A small image classifier, trained from scratch: 22000 steps, batches of 128.
Rows from block 9 of a small image classifier, named by matrix and row number. Rows with one number belong to one neuron. Each number is 128 + 32 x the weight over its row's rms, rounded and kept within 0 to 255. All counts start at 0. After the name is the row's rms in percent of the matrix's.
After each neuron's rows are labels from the 100 images, of 14976, where the neuron reaches its highest value: "responds to" is what is common among them; "peak on" is the class under the peak. Only what is clearly more common there than usual is listed. The data: rendered landscapes of hills, water and sky.
# fc1: MLP up (model.blocks.9.mlp.fc1.weight, 1152x384), inputs 128-255
# fc2: MLP down (model.blocks.9.mlp.fc2.weight, 384x1152, transposed), outputs 128-255

fc1.209 078 [115 161 120 130  65 136 140 159 132 117  63  89 152 157  65 140 155 154 111 143 161  92 144 140 131 109 155  62 151 128 167 159 147 147 144 103 122 141 136 172  97 117 152  90 144 119 177 185  97 158  95 151  75 112 139  85  32  70  79 135 119 157 161 130  68 133 130 168  88 158 110  99 122 184 129 121 144 121 172 121 127 115  96 172  97 117 124 119 124 136 182 170  35 158  76 189 141 122  94 126 143 164  59 112  96 143 148 138 105 118 174 145 140 149 109  87 147 113  73 154  87 215 133 110  89 146 150  51]
fc2.209 081 [135  61 223 118 132 156 146 118 128 160 142 110 142 119 134 111 117 131  99 168  97  96 115 109 126 131 173 158 109 162  99 143 204 110 134 141  95 143  90 146 134  66 114 170 136 129 181  81 135 107 162 110 133 129  89 123  95 125 150 145 130 124 153 130 182 171 147 120  87 168 141 105  72 104  99 135 114 145 142 118 155 134 183 118 115  88 146 117 150 147  87  95 108 126 127 101 219 159  69 124 136 182 168 141 121 119 126 137 125 114 139  81  91 114 211 179  94 113 159 118 108 115 100 125  95 138  13 136]
responds to: overcast; clouds; desert dunes
peak on: sky

fc1.217 095 [104 153  99 143 168  99 179 129 133 193  94 169 134 147 139 136 160 119  45 128 105 157 118 109 173 130 164 152 146 170 129  96 143 138  95 140 129 132 128  87 119 110 111 132 110 178 187  82 132  55  83 140 159 142 117 184 139 119 176 145 142 156 109 121 188 103 146 121 133 113 101 158  96  82  82 156 186  96 118 144 127 135 136 141 133 121 172 165 107 186  95 133 128  84  92 100 117 120 103 116 122 122 141 116 146 149 177 162 180 116 133  82 148 145 141 113 137 122  76 128 141 144  87 126 123 118 139 162]
fc2.217 103 [130 123 126 168 102 135  76  92 159 120 134 101 153 144  91 156 143 122 143  51  48 122 140 120  63 108 141  67 101 124 132 177 144 113 108  90 132 143 146 116 152 128 123  91 127 145  93 126 135 123 135 145 146 151 184 127 147  76  96  65 153 127 165 135 191  68 249 138 126 116 147 125 114 154 125  99  91  82  70 208 135  76 137 100 148 108 165 118 164 122 136 208  77 152 114 136 101 102  89 100 115 110 119 144 179 108 124 100 156 135 160 166 126 130 118 189 131 151 148 121 159 159 123 107 133 118 171  73]
responds to: clouds; overcast; terraced slopes
peak on: gentle ground

fc1.333 118 [176 172 163 156 145 132 118 132 115 154 130 142 162 180 105 147 171 117 155 147 168  65 146 145 164 101 161 165  78 130 148 145 144 131 102  61 132  96 174 106 146 143 177 136  71 137  92 114 213 143 116 134 154 163 106 123  86 157 147 153 129  77 128 143 110 122 123  89 116 137 113 207 106 147 103 157 144  99 133 158 142  82 110  83 162 165 159 179 144 121 125  89 137 167  52 141 115 117 163 105 105 110  90  82 181  92 134 128 140 144 129 196 124 169 194 143 122 110 140 113 173 115 129 142 130 131  57 142]
fc2.333 122 [130  90 182  90  81 120 103 167 122 142  72 151 167  75  94 176 109 161 153 121 112 156 127 123  63 135  89 111  85 183 127 100 161 125 112 142  70 124 117 117  96 121 144 143 124  61 105 103 125 151 134 150 109  91 111 106 116 139  96  57 124 169 125 110 118 154  88 107 100 140 129 104 126 107 150 139  99 111 136  65 131 154  88 136  58 159 115 186 173  95 130 134 122 214 142 134  64 157 150 142 149 169 114  92 124 137 114 135 138 125 109 191 156  97  87 183 109 136 179 126 240 131 129 139 174 137   0 111]
responds to: night
peak on: gentle ground; steep ground

fc1.365 116 [ 94  70 140 115 129 119 169 162 133 175  69  80  97 178 139 101 160 152  65 162 130  73 105 123 152 168 145 111 152 143 172 117 105 119 147 105 156 155 109 140 144 115  65 115 118 149 142 174 108 129 168 108  92 148 147 177 191 133  85 181  75 161 114 152 137 115 159 160 107 158 148 175  89 147  93  87  94 145 175 147 188  97  96 106  96 105 139 154 141 178 130 189 121 118  97 137 130  85 188 100 118 123 112 137  92 138 146 102 135  89  91 125 172 103 110  98 130 106 101 140 141 111 130 112  49  99 157 158]
fc2.365 102 [ 95 156 149  69 136 147  87 156 117 131   0 132 148  85 218 151  88 141 147 167 133 101 101 103 162 125 125 104 124 112 174 135 106 149 161 139 143  79 129 131 216 147  91 235 127 132  96 149 118 147 175 127 163 128 104 113 164 158  96 178  98  94 121 119 123 113 155 132 150 129 141 165  93 125 178 171 109 170 167 223 152 112 161  96 172 107 138 184 114 111 105 171 154 155 124  89 117  87 139 121 133 101 121  80 209 121 103 112 101 118 109 140 153 115 143  85 136 166 122 128 101 131 140 106 141 135 156 152]
responds to: overcast; clouds; snowy peaks
peak on: snow

fc1.427 118 [ 41 171  94 152 125 159 153 127 116 150 151 172 159  76  60 170 173  90  55 113 131 142 112  66  83 135 117 155 100  65 107 111  86 204  91 158 114 128 185 180 100 118 209 166 104 135 131 118 129 131 101 122 141 116 137 130 110  71  72 123 114 150 110 127  95  72 213 144 134 130  80 150 104 102 139 171  92 152 112 134 140 105 135 152  74 128 144 226  93 163 119 131 138 194  94 128  51 111 135 170 145  83 109 167 144 181 183 121 104 195 124 164 132 174 135 115 111 124 128 163 157 123 144 150 110 127 107 148]
fc2.427 112 [136 177 210 120 158  86 129 132 130 121  93 146 153  91 123 124 145 119  89 106 131 105 112 180  76 122 100  76 128 159  98 119 129 106 119  94 122 142  89 127  45  73 143 173 129 114 147 174 148 131 127  98 183   8  97 119 123 107 101 102 118 179 138 138 138 151 159  89 120  88 172 178 135 147 124 139 132 132 193  92  76 149  74  83 129 106 110 116  85 111 128 132 130 152 100 179 156 126 153 120 130 139 112 171 133 154 120 152 139 186 137 152 106 149 142 165 175 117 119 131 205 140 107 159 202 137 125 113]
responds to: clouds; overcast; red mesas
peak on: gentle ground

fc1.493 108 [113  74 121 112 107 125 122 176 140 175  95 149 132 144 133 150 196  99 105 156  88 159 110 117 135 129 131 161 161 132 105 147 162 109 118 115 132 122 141  77 134  68 114 129  87 149 144 103 212  51 137  67  94 128 112 116 172 106 114 189  92 165 155 165  67 137 140 161 114 153 122 147  84 143  84  73 142 173 136 164 168 131  84 107  79 108 173  88  66 169 113 167 161  99 181 157 152 131 161  85 125 115 108 120  88 158 138 114 147 148  96 127 124 154 133 158 125 140 133 158 160 109  84 121 173 156 123 116]
fc2.493 111 [ 98 135 176 122 130 120 119 139 126 117  61 130 159 126 190 168 109  63 144  90 134 134 114 105 141 117 114 165 210 126 128 141 128 157 118 107 178 116 133 126 138 146 106 123 148 144 148 107  88 103 159 113 188 168 149 118 145 126 118  98 136 175 131 117 104 165 138 121 160 100 132 165 117 118 163 105 149 107 142 186 121 179 185 158 128  68 113 101  85 113 159 129 113 132 143  77 149 146  72 174 136  90 106 160 133 118 114 112  84 122  80 121 146 168 142 133  96 154 116 154  79  85 160 144 155 111 232 133]
responds to: overcast; clouds; terraced slopes
peak on: gentle ground

fc1.586 094 [ 81 106 114 144  88 116  94 144 146 158  97 107 136 162  88 154 226 158  63 153 138 107 146 160 118 163 116  61 215 159 150 113 102 127 116 137 117 149 118 142 109 118 113 164 167  97 140 167 114 152 129 110 136 102 132  82 130 155  47 164 126 182  86  97 156 139 163 180 168 154 121 117  79 164 123 141 155 141 166 115 124 123 170 164  76 106 132 151 166  87 112 120  78 113 128 147 195 121 111 202  96 214 119 129 155 130 124 158  81  90 133 136 126 164  90 132 176 122  83 155 150 150 141 112 162 153 134 110]
fc2.586 118 [137  86 117 145 171 127 115 124 125 117 114 113 144 137 139  81 139 114 108 156 143 114 152 127 136 125  97  91 132 122  97 139 144 107 144 139 113 130 137 124  73  93 128 111 116 121 107 144 141 112 111 115 132 161 156 140  75 141 117 109 145 152 138 146 121 174 159 109 140 147 140 110 110 152 118 189 100 179 177  63 157 182  98 126 105 124 109 213 156 125 140 131  87 121 120  74 114 138 103 118 135 114 100 167 160 132 121 131  96  70 116 147 140 112  69 128 136 121 143 122  90 121 135 153 133 143 180 121]
responds to: overcast; clouds; fog; desert dunes
peak on: sky

fc1.699 105 [103 197 182  98 122 156 138 118 102 157 162  92 162 172  77 154 162 163  96  86 153 115  80 142 113  87 146 169 126  96 132 194 104 114 125 131 122 133 105 139 112 132 159 167 164 111 154 162  71 164  93 211 104 149 129 185  73 152 151  84 110 103 153 114 197  88 168  74  85 131 130 128 114 134 173 116 176  79 104 106  90  84 139 149 132 158  89 129 112 134  89 153 131 161 147 189  90 153 110 184  89 167 137 157  76 160 163 141 172 143 177 110  89 138  92 144 109 187 139  95 179 120 173  77 149 126 157 126]
fc2.699 105 [132 121  95 120 147 104 119 179 118 164 106  95 154  87 141 145 212  98 123 114 109  72 112  82 131 157 133 129  69 119 184  91 146 137 143 105 214 143 175 127 199 143 133 109 154 137  61 132  96 139  89  65 150 170 141 101 102 118 124 106 111 142 125 129 149 151 130 132 166 162 154 117 102 140 161  45 121 183  67 104 108 108 130 117 134 161 136 154 137  98  92 148 140 129 133  65 103 143  88 158 107  93 112 122 123  87 136  87 122 134 173 100 150 147 130 146 109 111 145  98   0 134 143 135  63 137 240 132]
responds to: sunset; sun or moon in view; purple alien crags
peak on: sky

fc1.42 092 [138 140  87 138  64 148 160  98 150 145 123 110 108 229 142  92 104 105  87 121  99 128 111 123  99 143 109 177 165 118 165 135 156 144  85 131 182 141  82 117 102 168  90 129 174  83 143 148 182  98  89 150  62 133 131 117 141 123 119 122 139 133 198 114 128 127 137 169  91 100 112 129  86 169 152 154 145 140 162 105 162 133  78 174 127 137 130 116 111 195  95 161 122 143 162 155 133 148 125 114 102 123 212 124 141 133 135 128 103 147 134  47 130 105 148  96 102 126 125 142 112 143 133 108 135  80 107  99]
fc2.42 093 [114 119 117 140 129  81 143 110 155 127  87  55 166 165 135 156 126 150 118 108 119  91 142 205 103 148 168  83 136 121 180 128 156 108 153 123 100 178 112  83 133 159 133 114 151 104 128 111 157 143  98  50 100 109 121 164 122 125 122 138 116 150 144 134 135 131 150 175 148 148 144 150 149 157 101 158 154  90 106  22 178 166 115 105 159 161 155 223  65 146 145 118  86 141 125 168 128  92 159 100 139 161 103 166 125 128 144 105 107 111 153 151 102 135 110 190 130 131 129 107 114 127 111 115  83 112 176 159]
responds to: water; night
peak on: water

fc1.436 109 [175 149 145 137 109 185 112 173 126  77 145 157  90 107 171 131 163 155 118 127 123 155 140 103 157 158 132  99 106 113 185 105 126 129 138 135 161 117 167 137 155  83 161 141 110 150 184  96 102 119 116  98 162 136 158  78 104 103  89 131 182 124 154 152  96 169 105 167 146 107  62 130 125 136 142 178  92 140 141  96 103 109 127 169  77 117 144 149 152  95 131 110 107 105 118 170 137 136  58  93 122 182  74 126 168 144 155 164 102 141 127 221 167 162 110 130 177  84 129 116  79 102 110 135 184 131 130 115]
fc2.436 121 [136  93 204  74 120 108 118 109 141 135 145 125 122 143 158 111 127 102 144 100 130  96 112 144 193  96 121  82 125 122 162 143 115 161 131 122  75 121 149 158 116  78  93 133 126 118 129 141 127 145 144  50 173 214  73 120  83 138 107 166 138 111 107 170 136 140 135 154 107 153 168 153  87 120 128 171 124 170 184 152 136 192 150 131 142 143  77 118 182 160 101 187 113  97 146 121 174 113  99  89 135 128 150 125 137 113 132 138 139 114 114 162  88 102 132 100 109 131 147 154 122  71 115 149  38 137 239  94]
responds to: water; overcast; purple alien crags
peak on: sky

fc1.322 112 [156  80 102 106 121 163 158 129 137 174 103 140 116 206 120 101 124  99  48 183 114 108  56 109 135 118 138 155 150 130 185 133 136 115  94 174 160 131 120 173  74 125  67 129 116  93 146 152 108 115 150 114  79 113 109 168 152 113  72 152 106 168 126 137 143 134 175 189  92 143 142 113 102 176 129  71 122 103 208 148 161 100  98  99 111 157 151 165  85 142 167 133 104 122 123 120 122 123 162 126 133 110 130 129  87 109 176  70  64 139 100 121 160 133 134 106 100  90 112 129 118 117 115 111  43 142 156 150]
fc2.322 118 [117 150 181  62 114 165 102 117 135 129  85 115 132 135 240 171  93 151 156 147 130 100 120 112 210 109 155 111 142 170 156 133 149 164 165 126 119 123 130 102 226 149 130 194 117  94  85 147 116 124 139 123 166 137  91  93 143 158 133 185 102 101 112 137 110 139 123 146 123 124 102 123 118 121 157 108  97 169 136 201 136 101 180  87 171  86 113 144  62  84 111 173 159 124 104 136 138 128 113 137 145 137 122 149 140 156 110 141 101 102 112  85 107 122 200 133 146 166 126  96  87 139  85  98  86 106 138 142]
responds to: clouds; overcast
peak on: steep ground

fc1.266 111 [147 115 111 151 117 150 171 145 113 138 100 167 152  48 104 171 136  64 102  94 120  77 133 103  83 156 116 116  72 118 138 116 142 165 145 152  91 117 132 191 145 122 136 128 107 139 145 157  39  57 114 120 139 154 117 191 127 106 170 137 186 146 137 111 129 120 116 127 106  80 113 108 113 102 123 136  71 182 149 142 167 139 140 101 119 133 186 152 165 143 120 127 135 131 133 173 113 124 137  92 115 120 107 107 128 162 109 129 130 147 127 178 119 148 143 118 138 108  64 164 119 121 131 126 171 125 119 179]
fc2.266 109 [ 94 124 206 109 112 129 153 141 129 149  47 146 109 145  90 159  72 184 114 110 154 151 104 145 102 148 152  86  85 150 152  87 130 101  73 133 162 150  79 163 167 186 136 173 120  80 168 158 104 139 126 117 102  98 166 140 110 132 132 105 150 158 115 125 124 199 157 109 130 170 154  97 161 157 129 126 132 121 133  88 130 130  45 137  98  83 149 143 121 122  98 118 161 195 128 115 178 102 124 105 148 142 121  89  76 170 118 117 177 188 184 166 133  91 156 115 122 103 118 123 220 164 125 157 140  89 102 144]
responds to: night; desert dunes; snowy peaks
peak on: snow

fc1.272 084 [ 83 135 125 117  94  76  89 152 127 157  99 149 147 168 100 123 214 137  92 162 112  91 141 141 179 166 130 101 212 148 124 131 137 101 139  83 120 175 179 122 119  92 135 121 136 127 119 153 109 157 138 110 119 112 117  78 115 110  78 121  64 201 125  90 113 184 173 149 163 152 112  74 152 131 125 124 191 133 168 125  89 115 199 175  59  95 147 103 146 108  92 159  83 139 144 131 176 102 121 202 114 163 112 102 169  95  95 120 106 116 152 145 137 149 111 145 152 116  68 186 120 137 111 125 160 174 119 116]
fc2.272 075 [143  78 156 104 149 113 139 143 123 134  45 129 125 100 138  55 117 113 130 109 124 125 164 120 124 135 106 101 146 132  98 142 149  80  87 155 121 139 112  79  76  60  75 111  92 112  97 128 162 119 118 150 122 152 185 136 106 145 114 121 142 161 141 126 103 105 120 155  97 139 165 100  86 181 126 195  77 172 138 183 128 222 167  94 158 136 144 255 184 148 114 125  72  85  82 144 134 145 113 136 143 108 118 143 150 118 132 144 124  89 120 125 146  88  93 122 164  83  87 132 153 106  99 117 127 163 157 124]
responds to: overcast; clouds; fog
peak on: sky

fc1.620 086 [112 133 144 152  93 127  95 185 106 119  83 104 100 149  87 156 214 190  75 119 137 122 173 141 106 155 150  47 194 136 135 123 122 131 160 114 135 178 158 183 119  99 126 136 173 147 212 144 123 173 103 110 136  94 145  35 132 128  29 118  70 179 111 140 142 134 159 151 123 173 133 136 106 131 162 124 104 139 170 105 121 113 129 151 116 117 184 125 177  94 121  96 112 159 127 154 176 151 117 147  85 223 148 154 123 116 121 111  77  84 144 145 145 148  94 112 144 130  76 171 108 163 143 141 135 172 122 106]
fc2.620 088 [141 104 134 138 146 128 119 116 140 120 101 109 154 138 139 149 128  97 128 133 142 128 152 153 139 143 101 104  97 140 114 152 160 103 134 135  90 135 109 143 101  67  91  95 130  88 128 134 104 122 121  64  89 150 147 146  89 153 140 165 158 161 126 151 124 180 136 117  97 152 146 129  94 132 106 213 123 179 168 156 141 193 123  98 131 136  80 196 174 129 106  95  76  76  94 130 123 196  88  91 165 152 135 139 150 160 154 143 139  89  96 180 141  62  90 158 136  80 176 116 152 114 138 143 100 169 152  80]
responds to: overcast; clouds; desert dunes
peak on: sky

fc1.112 081 [ 92 159 116 145 106  99  69 158 101 140 125 128  99 148 158 135 207 144  94 143 139 105 177 158  93 217 120  94 174 110 150 123 123 123 180  90 140 117 146 136 106 117  92 156 140 109 162 183 118 154  84  64 106 146 123  73 148 153  24 141 117 180 145 126 118 136 142 185 152 211  98  90 126 149 123 139  94 152 170 108 142 117 173 200  78  82 137 133 122 105 127 166 125 114 119 120 180 129 112 164 132 171 149 109 173  58  85 144  89  76 143 151 155 126 148  89 174 124  69 181 153 146 140 138 145 179 115 117]
fc2.112 087 [148  81 128 133 146 147 134 133 143 154  46 119 132 117 149 111 139 103 137  91 155 113 148 130 177 138 107 109  78 106  92 155 139  91 125 157  70 103  90 124 166  87  71 132 104  94 112 143 128 116 119 132 107 155 141 130  92 150 113 140 136 172 139 132 132 174 144 130  95 159 120  77  96 181 149 167 103 185 129 193 153 230  94 120 126 137 114 224 163 143 127 132  80  71  94 157 133 151  69 160 164 131  68  89 125 145  83 116 140  89 136 115 128 133  65 150 161 105 116 150  95  90 132 157 139 164 185 127]
responds to: overcast; clouds
peak on: sky

fc1.9 111 [150 147  79 103 128 128 175 145 122 157 121 186 153 208 152 170 196 121 114 162 115 109 150 144 139 146 144  99 189 179 118  51 145 166 127  80 127 111 122  63 136 168 130 137 103 157 157  76  95  94 170 181  68  70 105 125 186  71 151 149 131 133 127 125 117 141  85 117 135 113 127  90 157 133 105 118 166 127 154 112 154 148 125 131 158 161 131  57 101 177  71 150 138  96 138 167 142 148 139 133 189 153 141 138 129 122 111 113  80 103 165 103 131 156  89  70 158 101 169 106  95 145 159 145  81  95 144 129]
fc2.9 109 [111 115 147 104 133 149 150  98 131 141 187  92 181 123 161  48 147 109  97 137 108 119 139  43 173 110 136 163 117 133 193 122 154 126  83 136 147 141 112 138 116  80  88 142 121 151 112 129 148 171 121  85 153 114  93 124 140 144  61 115 139  94 138  96  98 146  84 136 134 136 108 108  99 165 147  94 100  99 110  79 143  93 126 108 157 197 119  91  66  95 102  85 134 126 112  67 196 115 147 180 126  94 129 170  81 143 140  93 110  77 110 117 114 125  95 172 120  92 174 124 224 162 136 145  85 134  80 125]
responds to: sunset; terraced slopes; sun or moon in view; land: green hills
peak on: gentle ground

fc1.576 103 [140 138 125 100 157 112 139 103 123 176  91 102 126 145  69 155 163 101 177 144 140 121 144 143 105 109 126 131 170 104 149 165 145 125 147 117 142 148  96 105 147 139 182 190 113 110 122 157 102 147  45 110 131 110 166 168 161 146 120 147 123 109 113 138 118 164 117 148 115 124 151 117 172 148 161 113 152 161 132 123  26 115 193 180 122 116 141  87 126 113  87 138 116 128 154 128  98  92 100 149  82 118 138 179 111 119  62 183 153 189 118 128  67 104 146 140 111  98 139 128 177 140 114 153 184 146 129 132]
fc2.576 117 [156 106 108 132 119 154 126 126 128 110 146  97 187  95 110 140 134  96 108 120 144 150 110  96 163  91 129 139 159 132 186  97 152 102  63 154 118 146 112 123  95  91 128 142 128 118 159 122 150 161 114 108 142 120 157 144 146 163 133 156 141 187 137 122 132 172 157  98 133 161 127 119 152 141 104  78 151 116  28 208 110  55 137 125 119 152 136 197 105 110  97 115 122 106 153  75  85 129  32 135 136 131 140 136 132 111 132 108  99 113 127 109 119 101 165 158 118  91 159 132 193  99 132 151 125 148 129  95]
responds to: clouds; overcast; red mesas
peak on: sky

fc1.140 104 [140 172 107  75 106 103 171 130  77  95 127 172  98 169 164  81 138 176 176 116 118 182 153 132 162 145 149  92 173 200 132 132 167  96 111  66 129 103 155  90 134 140  91 113 141 122 155 122  25  88 118 205 151 143 114 101 139  85 137 148 167  94 120 165 136 139  46 113 179  66 119  84 135  85  91 125 159 117 164 103 128 160 177 134 144 134 127 118 107 191 114 121 151  77 188  92 148 142 115  59 153 121 129 114 116 144 144 131 112 123 143 128 100 101  76 105 154 168 163 105 116 168 165 131 142 115 117 203]
fc2.140 097 [154 169 152 131 124  80 105 106 122 136 226 130 146 168 125  97 156 113 153 115 101 160 147 131 157 132 146 134 116 145 123 110 170 151 121 139 115 154 144 148 120 156 105   0 132 134 117 139 159 114 116 153 155  79  97 134 144  69 135 173 127 132 143 122 127 114 177 142 125 118  92 147 122 163 124 102  83  58  91  69 158  98 112  69 193 166 120  73 152  95 108  66 128 116 120 158 182 140 130 133 133 119 154 167 130 104 121  92  86 110 154 138 121 102  57 129 150 104 109 133 120 168 129 149 113 157  90 114]
responds to: sunset; red mesas; sun or moon in view
peak on: sky

fc1.637 098 [ 84 165 152 142 140 130 142 125 131 143  28 123 150 169 105 136 155 132 127 119 157 135 107 145 157 104 128 147 123 113 113 119 178 183 120 130 139 116  92 124 109 104  72 166  86  90 135 208 157  90  79  85 171 166  94 183  41 147 156 129 158 165  93 136 136 178 124  92  96  80 143 121 110  71 182 154 125 122  75 132 129 132 116 143 147 138 153 146 156 130  74 184  82 132  93 166 152 120 107 123 106  51 147  89 138 134 173 102  93 118 115 168 149 116 111 112 160 164 118  61 129 127 165 120 148 143 136 125]
fc2.637 099 [117 104 188 109 108  38 173 127 115 127  88  96  95 158 101 114 185 109 128 104 115  86 143  72 128 145 146  66 131 154 147  93 104 113  99 126 116 137 138 120 111 115 124 139 128 101 112 111 135 114 154  72 179  62 140  94 123 112  98 101 152 135 106 145 122 160 158 166 117 140 139  96 156 120 118 111  79 105 161  96 119 158 138 153 150 157 173 204 179 177 158 160 130 189 108 129 145 119  89 130 147 121 169 129  98 123 148 150 112 119 124  55 136 148  90 190 158 133 142 148 144 107 130 116 137 131 110 109]
responds to: noon; red mesas
peak on: sky

fc1.690 096 [ 98 143 175 151 129 152 189 142 115 124 109 140 168 103 105 173 112  91 198  93 138  82 106 137 119 129 165 162 108  91 171 168 128 164  70 143 147 172 125 115 115 166 105 142 131 117  69  48 135 142 158 118 132 110 116 147 103 166  96 139  99  98 121 123 141 106 124 115  97 153 150 126 126 127 173 138 183 131 141 114 130 113 148 200 132 114  94 194  68  57 145 114 134 141 146 113 149 140 105 154  94  87 114 189 113 164 105 139 153 133 148 104  92 124 142 127  54 216 146 141 148  84  83 149 154 116 139 147]
fc2.690 093 [140  98 118 103 101 145 132 150 108 117 196 159 111 143 142 157  84 106 116 147 181 170 135 164 146 135 114 124 118 144 143 151 156 117 105  91 191 132 115  88  99 109 120 146 144 119 127 120 130 142 129 189 146 144 139 144 127 142 104 122 140 126 132 101 145 149  89 101 163 162 148  85  96 127 146 108 130 186  73 160 103  45 131 150 107 123 158 152  70 126 134 152 178 116 129 137  64 121  96 189 112 153 137 103 172 118  97 132 126 174  97  91 148  94  19 178 165 144 114 112  43 128 174 115 207 122 113 138]
responds to: noon
peak on: water